python train.py --targets=["pitch class"] --norm="rmsnorm" --mlp_ratio=3 --head_dim=32 --bias="all" --width=160 --pooling="class_token"
Rows from block 7 of a small sound classifier, named by matrix and row number. Rows with one number belong to one neuron. Each number is 500 + 25 x the weight over its row's rms, rounded and kept within 0 to 999. All counts start at 0. Numbers have three digits each.
Before each neuron's rows are labels from the 100 clips, of 14848, where the neuron reaches its highest value: "responds to" is what is common among them; "loudest band" is the band of the loudest frequency at the time of the peak. Only what is clearly more common there than usual is listed. The data: notes from a synthesiser with random patches.
# fc1: MLP up (model.blocks.7.mlp.fc1.weight, 480x160), inputs 0-159
# fc2: MLP down (model.blocks.7.mlp.fc2.weight, 160x480, transposed), outputs 0-159

responds to: inharmonic FM; pitch class: C#
loudest band: 250 to 500 Hz
fc1.218:523521497496511509491470480492485483513527495505490495511524520519488482548496499472487532503483487494496531541485460509512521521513506507453485491492471556454454507467494473482455443453509498544432512466532513486497491497466497465476483511564517457485534491478483505509500500457482521494464500499500497477516491533487516529492555498457500527480526503474480528543505528520522509470488484520445472522519468490499510567481492488538527476493479517476476502526506470488468531531495494
fc2.218:474574503515490517464528488408506528530488510475520460476517528450490473484485512480468517533469522523471480552532501475456490512500526520489482521490514483514455528451513503503492499497533496479463523533543495478496516475451469496525506486518482466521467478563477472512510476539493476484496498455516505541512494482493495497497486527525488521534505514511483457539504551511517508484479502512495497475523491521505495500469465492489513508489489486520464502496456517504527483499463496

responds to: pitch class: G
loudest band: 250 to 500 Hz
fc1.20:543498517511497535509506463497548481513482495488500527493496500509519542564520496472525542484484488500483514499520491473528487519512527504513482502541505522523516513539505514476480523480492497507483473519490497470506499450496518501518508520467501499517474494483489507495451463492521495496523506482499506525498484502516537481466501551468497553480504477488454468503505471527506532495492427489524501445505498439555442504531468502503478484547496468487530428518525454510508512509552504
fc2.20:479501504513450450521468523490468515497544542514498521522548512475444504463490522464529485470494464488471462488487518506532509469487506501455502531517504508490486479486499491513474513481477493504497521514500515510506539474475522520521502487498441491469493478527474522473526457494538504491491450470539496490530475450468570504495514477555521480528512491499575521496490483493484491498511467520501503533475503521488510488512498469488514465495472476509532533524509478468485479501563494

responds to: pitch class: A#
loudest band: 500 to 1000 Hz
fc1.104:490531451501460476530488479510552484492551508529437542478480489500461524453448501531512506460493525483526542510505470517467504493525517506484484508514460506504513518463549504482524468504525483510508496525520505498480467536472510492499494453483515509491524461501519482468532528520513544507503482497479467542526501441519458504497511502504490556498507442520507459473459497490530516512497536505482539528529510497512480511494529464497467543501511484497492518488492502524506503529541507
fc2.104:525545481460498458528500514460498525510519497468521521465511477516499529496550542511548529493510528470557516502474537500517493513495473509488508496495555493501501464490526532532476492489517510547481529469525468521501520437491491511512456536500466533514466483517523514487494504507488491495519523495529494487511462498472515511494512453512489532481497522569516481489493487479521495512486488534485502524483496422523502524539473531506533474516496523459509504511467478524540469507530464

responds to: glide; pitch class: B
loudest band: 1000 to 2000 Hz
fc1.231:489482491533507531519508486465517509476481475503449525485483475485536494488498492472506531475436478498466521466521482510483480541530515500535489501562519479495495522533514520512489487500510464466473492484533492512523500427479521473505495494502515492522492483485571487515496455460505511499475503481517485500533477534504521482510491456503480496535503548518492514495486511497472514521493505479468485528437513482484473503491555545470475498503525524480475550461468506497538467465546513
fc2.231:488517519477490508524511478549546524541516558524463512492511513501513509514517552502471494505485462469520513513527480502519476523501532498495523499480471441470540487520497524548520490487519464524514486459514489491492500510528493505524503483514522462522504528518466537525524475492523532501508512508467471512458502502463510509484491542489509491475488452501467528499550494503518508488525521493589514530504497503493484511501535488554528542478476512497459563501520485467500535486462505

responds to: pitch class: D; glide
loudest band: 500 to 1000 Hz
fc1.225:492481511567526540462533494464472515511452493524474490479517554500497513514473514459495528493500521506512534493510505454500494511459460500463490491498516517463492527476503473517504503527512477470499469514509504535522489489531508497530489432490492499492478523484488516491465478502490486527514531524474472508538510540488499510474512463485476484523520527542491498471481533526500534512484484495503480507550502506507477459506546448521514465499581518472503549504473497525525514494442521
fc2.225:534524466501491478472564481451477474511523500524483526470537473560523471490512518500489454506511466495510516540508489511482488525539459464529466534521533518465504498518527495470449498519484497463529459480508514481488475493516484530524540494481522498476519502472508519542515539510522494488480484501535500511504539539501531495504497515523485465490454531513502506480458493476500473536499518459507523509523479482486491548506493495517510488484530504504525473522479462532501501528417517

responds to: pitch class: B; inharmonic FM
loudest band: 1000 to 2000 Hz
fc1.74:504505539490459525533480517518490539527472487507445507490520468518494510500503485493508494481468487436527463500513488534526522502496491495532458491542514524515451509491509496519477481508503482474457484484459510518556479471493521488454502542489480516475525523522477524457463474514529489517457476484490502510504541492472527520485505465506545524506494492492549498476489536513502499464488492496469512471535486459484494525532462535509456482505489447441518488520504490522475556474494510
fc2.74:525500526509534545511511486515455490492534558499477539490528527469495507469501519527479489528561461513506494515473490558479516459478488480494496494488464491475470475495476535490509532513479547492468530497516490517526512460496457510434502493514495502456470529542453530514495507500514490543500498459498491536483489494500488484509477509498504491523524453501516508517528522453496533490485482527526486544530492503431478497496509537520505494511480533502544505516506512495537463507534483

responds to: glide; pitch class: A; hard sync
loudest band: 250 to 500 Hz
fc1.472:486454462493547447475510500508475472520476533486464491524506491509493501511524457489531476470506553482516510490472521523456527539496499543497493498502454484497523536507519494542520477506500548465526503513498451495469495513498514505489529549526451525461492516501527495445482521494472510519526516505514470462478497495483456513545500528460508559500499476492501479471472452536531490461490485484545496479512496486504516511495484490503494471532548495460460526478505472508493491515523492
fc2.472:533473510504466487505469474481465486475551530511546502494461502525476513505534484491478465459510475495525491472480527507475514521445480487540464537460508526490478517498508526542514499505468489518516527476477519497450492505469505500508547509501469488475479521520499472461483451538508482510495552513490446545471555514497505526495474521473497492526454481503518520476490495471490523522543515481530483476447465503493535460503486501544492477494538523488466514492505516473505486518510524

responds to: hard sync; pitch class: C; pitch class: G
loudest band: 250 to 500 Hz
fc1.168:502532457520494519468512552545449549514506475492502507497501468499467485523502468466522533514490479466495528477504482507517523532537504489512512486482489501490470468521468487488451523501524494456481511491512538533533487518508530499467487486490523450496547506506477491500535507476515500527482518438521450545484524481474519506514464500479452508516519464495489522530502545496526504473496481523523542512503474502482508516552520470470546485509504523531502559524527490505486480499541528
fc2.168:511498475498465549488512520518475503520501466522485516471517506494506478488459500485462483460515492511526475495530468589510480539495464499537482502487506501505462501484477497503479509493496478489500508473500450544498496485503487498529503503473472534472468450500497519587516531464480487478483525452538524522480504471554471462479479468489460477512487452482498509477469524505490478509466519491531487527510484506490456477524440485515534489510474497517503530501503508504482488489537520

responds to: pitch class: B; inharmonic FM
loudest band: 1000 to 2000 Hz
fc1.200:479534484552489502515504464541513525504513430489526503531514500485511532479486485461513512528483502510515517523497428563494506491473519483478509485490485527455486496536521493498499506490478516444487501513498533471497461511496513439509533519443524524500522465476473476503525533512486541503506503485523510487488491509429499512456530493489506528532502528522517514480501483491510487455497486508537519501511489507496529530508479511562554520526477436469504517481515496512516507492517515
fc2.200:487485495498498565524534504528475475508528514499498507514486511490489479496495533522556481506481481483490467498448478526516479479515505468486498526506484484496500481459494515528514484497508539519498517533485485434527468509525462573522487506515484515489459499485536534562517533527504497484497486459502542514493460475506496509474487476535562547496510463491492556491508523474450520489479531522470500477524492495529466467527484496515493493459471548494481514504475527485478479504481514

responds to: bass register; inharmonic FM
loudest band: 250 to 500 Hz
fc1.24:501537537508486474479490438500508490500472536506520489513530518463458526521517541505453504492522512476480494504526520451501517567457476490498484447478527529510472524496525517525544495548479473490503522500516491544505483486505541484512509484493541526510513520508498489544469509464474465487483538497513513477497521472512486539491503527466472502475492476523468498509506508431485501492542483504490558514496526496463535485511480533507500502488517458513517457512483507483520454467461503
fc2.24:492538527514522507503502506474510553507477447518486533468491464488516585545517519503519478532470542501509524492497503499506533529484506491465505478479489490519470509470429518536489469506505504476521493530533491536502501483491508548537507527499498490487489519470516536492509509510476535485569499525437505475517502478455454518537497498519471489464493496487483464490477525515503517508529456488523486483527483480519517540483490498504465501503537515507541465519461531516482501503519482

responds to: pitch class: G
loudest band: 500 to 1000 Hz
fc1.221:492550516540483514508562495486506490518504480525528497498500509513499475481521498498536494475496474504484491500534506501529478480524485522523455491521531492482505489539461515502459490468491479424504472479518506535485524527507488519474474505459516482513512494518485491552514503488477531514490478519498559498471507511483449515463531521499517562505523514499488480484497505509501471458469529475463517499503520472549551563490471520495445538502504480548486510492529524522487483451525510
fc2.221:470498440490507461478518470492482512499500472449526451522528471476510521508485526547505439508490500559472493470534471489480531515512473460508522483547498526484504502495438535465466497539498470501487507527487505503531489533544498511493496468488483497512484526505492474487525531458506464486503460531487506497534499473527487531477494534501482489523542508449521502529524513513510486498515487499480538500485524464525496541500469501467499491491514514486443503512494537459507528540468486

responds to: glide; vibrato; pitch class: D; triangle
loudest band: 250 to 500 Hz
fc1.336:469505516446498459449483507516507487498532505489483530465510494497548526490513497542472538524467476469533484485458511470468523549490497527522492473499495542481481501483480480466524478502502478508541467544507463474490531514503530489490489457449511495517497526512438500502524502436506498485483494503481518511515526467494466495504516459471561481509480484459499509490485476524517488496511455489490535486503490467505503500484524542478510496522481442460473513506455469538496508514524505
fc2.336:462550478494506511480458457536515503518487492472507497515495517472483493466548494490472472506531505479488477497501513532537512440490500501480464479488491519554489521517533540471541459507484553490487533496488494495510508517484493458494475515494466488470468548505502519463502530481465503516516527512463492487497513512522535513494489495511478465470455437484481540543519487529525510477459432508477492437486510509508491491496491538503483500464518493453479518530509498489520497460492492

responds to: glide
loudest band: 250 to 500 Hz
fc1.187:520505529517487505524499502479526543475501519525465530467485524533564491516523530499435505491500473510563522508477507497518543511455483521504530516463479520512520525511523475497543465535483481464501501509514480510488493528523493504521453471498504535510540505503519553510515497479449482476521539502451525536505487539445489505489511514518477489516538500488513526509512523500493475483462528526463530471488547551523513516520445512533508490472486475494502504511518480500468514501486528
fc2.187:479466475500471462512453544492499499496468479482457496459515508468562478476495520501503517499510484499513471477503504495530488497504533479448502528492502520510544515530485538449422497509508507475531510490503523504499480510498506498468466500514502526509486502494500477509551475465489444504500475525521489499535485525502503526528497501523502476544517492463457490507465532463502489443556479479507544513527484519512522507512520428494496489546501488491506478523538484525502547492499469

responds to: glide; bass register; hard sync
loudest band: 250 to 500 Hz
fc1.467:523481477466515486508511504502504477506497509510505511503487481512487515453547527484472492468502533517515474474489493483478539489472501506504457481441477521538474468540484504535515479499505498539532469510525456500525501513456497470494491488482495520507506535523436504497481499454483500479399541510480475519482514445507496499454511479498460528530500519505509490480467488496532464489468484500478505500515461467508494513523516540512497483557486476499501524458456524459507498478500534
fc2.467:486532536549489504505486481521485467462482512539541496523502479536530509519501454518514506507518489512534512487529497520489507518493501515484474477477456495515485486534525493487489481494497466508496469531505446475493473451475461514476489510526503478491503533477535483470509505507506473461559510511502504517505511460503442552462512487508505498477485494489517477479452483525525539512563486467499492521477470462523485473465502533539491480527463508483468516548486441498554515494489486

responds to: pitch class: B
loudest band: 1000 to 2000 Hz
fc1.424:510508498489498482490501488511502497498510508527481480500459515533542443497455475492519490487515483458500460478472504508499488506483480459554488540528488482523487503495511522519514514477562444521469503507461485433488491513494524495503516468448518540493479478483468517526471466476489498516483560468520522497541539480509461542497529528484509487528528465500523504454457447499478509509503497512484497495524501509490518498511443477500523491535556499542519506495526539526517510488497515
fc2.424:497487471466469531535485495527502536525525523470491525482506522497500533492498496491515537509504483519520477539494508515540523485515519512532481493452512492498480509473481501483532539516476516504483444504521512509473479407491481461489492533484505561539484559490502478503497534475477464508481502478509496479545474537502510488535498536534500478516454514551506473507465516485513538454493518549472459484537479529531492481511478466506469517469480475478488478511477495492510470503502491

responds to: pitch class: D; glide; saw; pitch class: D#
loudest band: 500 to 1000 Hz
fc1.208:504506448521532491497472516519540459476527530506504504490509483514504525503484439489468526483493514506475513544495501486478521560528472514546529494523511524489487497472489506472571488500499490539545507513481510519480515501486495481498467510472502469556524460452510502501491478513502508503498476480510531530516473522476458496497476476497545497543474481522476487487470524453526485485464504503463513512510503505545514494425463511509497467535493459500481489480501545487475514457461503
fc2.208:503503466499464471487441543508531506532495487429499494497497463518521475516476504528471533536498530554513501506481486478461492508491451479498476526498480504509485502510510511515511504451483489462485470497512517517473511473494460518492509497496475521549454508488459497488533500500512504419481492505502489494528482504498493478528468510495493493505553470534485469520509520537510469479483531465453459503461517456546492508524480481543526501508542494554508497496493516521508472505541487

responds to: pitch class: B; glide
loudest band: 500 to 1000 Hz
fc1.344:463498494513508431462515491531485544493487504507522506531498494443507499486503528441512512495529484497452535502501498529483512483512466497554527454482546506480517479516514488519469517461500512483512478513449484528483507499470429482485530456498498476475499519540503500493481505474505526499511465453490500463488456506499460516499473489520506541547504491521509461449504451488496484504501469510498497497506493473545511481423510504514498507486510492512493485474526524475458519506476496
fc2.344:492471459488510564497486470519487492563529491491518468521497513480552472440465529468517496507501521504535534475496509502538499537490499504493493509504487510489506532512504518453475497503467476446505500477499503476512487511514511536539520470459505469493462494538506494497486515493537477490523505495546505518501550483503440460467499527517512517500468541513496484459489501511441480535508533435550524494499548487457509521536482472482525523506482509515496507493481508496499495510467510

responds to: inharmonic FM; pitch class: F#
loudest band: 250 to 500 Hz
fc1.92:494525490536505504488487473512488509513501519511528466492484512519524506552492465460495546532485533491513487526529468503476514491469531488529479496499537509529518516502474502458500488528465523484515509521508527495478460506533509484528494509490483492499515457488498468451487482483469521497446523478521500475532521492500505525492492477512526481539490507527414521538467498504514461521475504472434478507450526531495516515489521500513507448536486515479494577472483463467484500544491515
fc2.92:523516491533509495511500503531496485491511493465508505473500495478521471512431493559455461489503482530503507496487524516510498511516511426516484536489459469454501506522496494511479525512492463502541502483524472512522507478489500419516540519535545533552527495480502476491515481557502514486515508487514490484489474487483487496549488484528466499505502530487497471550464461516513528525467512487500507534494509508477553498464498539521552472517480530508512503483482506521503527486479544

responds to: pitch class: B; hard sync
loudest band: 1000 to 2000 Hz
fc1.71:510484515535475493557460499483509517528538484487484496523503479508473521454512510488509536499464443552448528554520495516505462517480507528481505505487504504492468497524472509500488478472510486472507535523510435493476539509487525455507475450496483526523515529497478508453516490509539479462484500509505532473521515477502500519487524492500461526535498540516513547473452515489480532493527519502514494508510571500500494521517523527500540484496508513486523514456497520439521512491512531
fc2.71:527464515488499541530540491534508492528505494505469505483475460544536533553504528522492506508501503504518514516519521525508518543475451500542486519478463467495505500492518489439549519506463497501448532511513459506512478473538514495512515517453482475525489515491568500492481474511480495485482497541448493487518508489467494477465484486519481485528483499466481498499494524538499549508515510501511494493541534489499462511506461493499538525535440539475529537477502486507507519493514459

responds to: pitch class: F; inharmonic FM; pitch class: C#
loudest band: 250 to 500 Hz
fc1.141:480496509527478503473540509518536510527500505484501507499502517548488482475500526496491508422490535511538520519497513440465547500481476482563518491509480513509537507490510516522500517551513464513482594485445530509517519493498513475512532494518498519472509472507504502476544537509503523477517493437531465535482521479498505497490493507539495531498544480516531476464500497509475534519477478490496514521474440497505512493519490505491494479503507486520474534514516520465483459517490467
fc2.141:520500507527525518487508481524535510475499494505555488512475559511480499513513491498517501477455501489515505514491539503484512496516489518507521489423505533510439536476497501521524500442536509482492488483506453471486483496477525497483528526461490527497500497489523540478516533519559488559472500471485474468510475497514461520544511517498509511490557468517504512518552518432507441509532507484534475467514502509510513551498531480531494512524504480486489505521515484515524509472490472

responds to: pitch class: F; square; triangle
loudest band: 250 to 500 Hz
fc1.132:494496477528476521513529513508542520523443490493497502508497487512479484506510469509489518519536497482504479486510431510502484526506506482517452577487525502499549468512543508471510507549518459478531476504472463526468492480537466537500472536505456459485465468502516503497522487499508497507493518500477517460490502507507475496474517529532529469518536500537496500493529553470474525501503540488491467477515520494512510471520565527485502535494459444502489539507519487481481537511514521
fc2.132:518465517513504525472520449487502501489519508486515475508501507478508487540479519496501430488514465488476527546493502481508446503508500525482485503531477517457507480508488482516513531476530542494463474510522516460540510525510518494489486479498492481528521500488460495482503514510493495479490461479510554504477520509491478563498489513512504487501478514491481570521477463492455495494521511520514508520502471512505495507436480507488473479468447509440507491535443476557469486566479496

responds to: glide; inharmonic FM
loudest band: 250 to 500 Hz
fc1.420:523445508521546497522511507469504523481477531490527501481514536507499532499526516484526506486476493525520516502514523493502485489488473479488484509494524512501476520495473505525483447489438511478485491486540506489464475486462498475491455505465514484507453480473512491521468452475428499502514498488465535474450522495525462533492483497493508496521507474533478529467517478558516501476476511465515539498500505484468482486525448538557490491548476545485468504480558507528494519509506513
fc2.420:472532502463514496482523520486497489541480511485495468509502546566488493534454545524477467536518498509469532493520477447468475510522494527531504479505479490508520447491504495501468545488498474504535539528515503479538463498461504480465536449445482516482490523514503511492539508492510537504515519495532506532539518507500460479538536535543472492509502535464472484516485495495517501487483494481492522483536517453484487510499488495480458468508540494502513517468466508534492491483522458

responds to: inharmonic FM; bass register
loudest band: 500 to 1000 Hz
fc1.244:464495537498523466499508521474478490523499508491511508527487504481507503481510500475495489557489516459494511498515497542420493501473474449529564512512527464477474499493531486506487447505487494502508482431526467502507551489512454508540505500520515527479477483471549486488508494470498508484512528507504491463479513512487520540452505460482436496496495539521542511491497509514469499538531521517533510454454481503541483512526552496511495522520455473495494494503518489502523513493514494
fc2.244:502518467505532507500465517496491516534443455501499545495472476499518506505475487537467541470498493518545463498503496509427471453494497486546478476454522522500502447489504500469535507509514482449529518510494506480456472480479483504513496550488511494481520493510503496538510551481468528451493490541547514545505504495506482508470537516464534483506496516523494477507473500510517522506493494483503526483516496473499514492511495494429512478502458489512463494462437499500487515502476523

responds to: pitch class: F
loudest band: 250 to 500 Hz
fc1.51:448528480488499544478506476484510480497502465521464514498523556500501516554502525540494546519483512550543490478475511513522487517486471502474466494492516509497457481479469458476503490466528457504487543489496489478496474557516499540489505513512446502482455470503466536479503519490460517479517486498446529532461457486517514474500546509512518472479508510510548479519477505473463468480468489484479451488500516479485511512499505516510468477502468490479518458529505480516499481464504516
fc2.51:549443513462455500538491483483490444507518494514511500469515494449505524510476519497523527479480536476476531480482532470465497531487553551504533562493494505499522526517524489502498470499506480493521511542466465485464518495489472507494536457483536520510517518514495470521535490481485483511460500500512503515483468469483531497531535481540515492501507491543499533532508501524537498516501457528509508482493519479480475571503472490479478525490527508480483467475526510436495499509481501

responds to: glide; pitch class: A#
loudest band: 1000 to 2000 Hz
fc1.167:519544504527514496497517502500488457471502461492538492515448474468467493497500518467506506469514500459476484502487542506465524474474475458514446501504550490449503499482482470500525461484496471518494485481511507470516494489520518542477502488483520545488486552513470477501487500488500485493467507507511558460501571474487539484523516508545493500505509495506528537483478521491506499526451502510542511506530543536477503499511462493486498519542485511510453481506505453441469477500491526
fc2.167:487487488522519476477496474460468499546482525465522480522478506488490542504542475509499495455475507562491523544488516531476544493454492524545489502455515536503488524503525545517506517523489556491459530537550487507516486467507488521496504493496517439503521513483512477522435491496519475501480476493471532480467508480479500502499526500487467519508497487523539516492487501481461464535514503491510499541498488538501511514531461496476478464516435489520489496479505515497532538518474469

responds to: pitch class: C#; hard sync
loudest band: 250 to 500 Hz
fc1.382:506447491532527522461531493492532469517480447507487517482475447489481504487465520489522575465487491454520478512486524479476490534493479536514457537498469515523488459515539494480514514504487504507511498510504499441552513483528495457542499484492516496496484476515489511472525495520512481528501530488465534493514520477495478508520501468500467489539485465522494467465502519453490451557472517520446488502489506519533466532465503506484513481452511537509493509528501505510496529511514492
fc2.382:492471499494475489503458526512468447453497492546566519479452516496470471500498563510479479492504439511506536516492527523479496506512497548473522499512499516476483529509501497524538505515505481554502481526555485517529560501505502518502499492515523511490508525532482501428475492472494515490524523544490515483543566464481517507522524478503536539481549497516496527502467479507489506515500520493507471491473469481494514520497511536494498524501511469505526486533533485521516508472475517

responds to: text has "register"; inharmonic FM; pitch class: D
loudest band: 250 to 500 Hz
fc1.239:508524474502484486477546465472514473510501500523482514553464537528479492511516510509494485502476449537459504500503510481508484510499506455485493528475478444521468495560553506483502485494466465461496509480514492479511493486532549462474497520551499493549516477495478504516473552552468482482460543491485499479488506541499530520461528504493487500457528490503467522463510512492487512497496514492453507512500523486460487509514521489512475508488470573506504492533513481538493527483504465
fc2.239:523495470514488514501475473487497550529494514480494516521508493460489517506486505427514489543503468501481489500507496504481505506479522442524502513498485449493464483506517509475534543513531479448527492514542521486458518523511488470503476512519503488531516442463487477507507484547490478487498492505498508511466525504509498487511530570478444495520512519491493475502495506513445472493522500502475484486484480482513464468496576482536476497519473505477533526549539485516472532501496556

responds to: pitch class: F
loudest band: 250 to 500 Hz
fc1.264:502539529487469481474481513532482479475508475506467495490514481544565535514453567480525507540486470482453497506483498487506516483490484468482516453477472538496478462506499489513512512555490483529500524489466494486528498518489497532520495523509494555527507486515559474499551508486531512496494565544515488523524498484499509500552466504506515500542512478501504496523476499525489456504502484514484542481530487466528467477499492496532510509506542466485518543517498491531461479523522484
fc2.264:492517506490484524473525480525496507529505501513540474513478509507511433509459523480508478490516483490515494487511506543522530525535486483543534533481495470486506546523531504465502514447463496500517483499500513476494517470554519496501532485465528525555477536514516531493490522465477527501472534502478495484532489522476491533466469499467502519475504495510458520531519473491460519480495505482521462536530497517552532528474487526470508532495488509467504468476483468491524454554441485

responds to: pitch class: D
loudest band: 250 to 500 Hz
fc1.190:483485514537483487499475480506555488466514515484476506530519453498502516472503467482508509505474514519541535456470449483517445486452498493526522535491504505488520503508505519478518475512477485504501493476474474523492472514510528500536528481539509512506570512471530459499446508520490505489524481474528490479492506457479538470495490505490476487487520432497521534480493480470523475493528501483480486502553514493455495517511528503493509542505506491461490447481492549537490540520504442
fc2.190:503474480465486513508471440509451503515482488468496537532520539483509532537515502514518473507497480535534519512457472525537481494474492499527527567558508486519544540504557509522497483497476512527474499488543475481470468518513524558559524520502493514482516504483472465527512522511492488459498472499474485483497508499538514509500492486510532476466515460462507520501545524460488496508496511528462489504486511520475470533522488490499510489462503528509472476482488495478494552529481476

responds to: bass register; glide; oscillator: inharmonic FM
loudest band: 250 to 500 Hz
fc1.110:505500514510527474523554472465460483518478540518521503478454501572547480510481512466489523524486505533468524466483450483494501510506520498524510512530489525522507524469499500459498513469456466490475501476483446469504486505497544528485518555469531560563513523489469492494485502489506536501502527492530505512489516538478463524518515534516496512449516554477500493505493520513532523491508482515522555503499470487527504493499513519496505461527473532509508514524482495512487532476509524
fc2.110:511491494485480572536535543503520454519534495467504513520495489453469515465502464494494503484503515492508481529514481495493542481514463523498496453471535481539491499458542539491507432507481511491548512519516485494492537493500494510491488492489507462516522551512475509499484520479489524534474455512496505522486461531528448493502508511520469497480478506478518454509506506532458486427470502530524516528524514518475509510512500484473518530522493527496494493485545538502533554511507510

responds to: pitch class: C#
loudest band: 4000 to 8000 Hz
fc1.403:542531496486535499503522522517512491452481458540542516469499470455528485506496495542511521533517525463507558516515519551505514494533508464541523487514504533485512501526496493533534501484535545503524532450496498503534520546515534511559539561497503537487493526504479532474513513491494489470500496498487515508501526500473486504479505520514511517516501496506548508519500475508549504553507480521470505557526493479481494498511497533538490517468491522554508476481486499473497470531524479
fc2.403:500504481500480495486492458475525477493494509435482489526512533510487478489472550554497462438507482522545501496522485504493528504494509496495463515510477504508513478497486493479468506502470525507509502519514530488475509529484487520483454528492497503524562486518484509467460468511484440513492424510490458512547494506505494497492504487498460514456499497520528534523589495491515475470478512488522508500528529510493540476463459509467521500497501520494500509517480508545463555519488504

responds to: pitch class: A#; glide
loudest band: 500 to 1000 Hz
fc1.292:503472485490481507581541510515480505504544522488522460480514522494467495520502504522451486522500499497510514481522448557505535469491498478511457525535471516469465462553480521505510477523512502470463522490479511516503462546542473491535480482511519527507488449499494492466460468492537513500490505497512511484452485505499522512530484492508486541489480482486503492490468522494526542458522563501527485476494519472485498524468508489484518514490503518480465538465469547500524530512506484
fc2.292:517489530536525481519484517459437538528528479533516483488483479515511502482544499535511525503508462465493486489507498482502530521522471545500450544466511522494479493445524500512485514497492550500536491492538530480517517470484507449527467512466515462502491477511514518498481480491541476503529487487500497512498487507496508526474519504548510541499486535571534539494543443492493473490555494505527483532483508487493511502563517478487535493499523509496488477491507509486465484522472471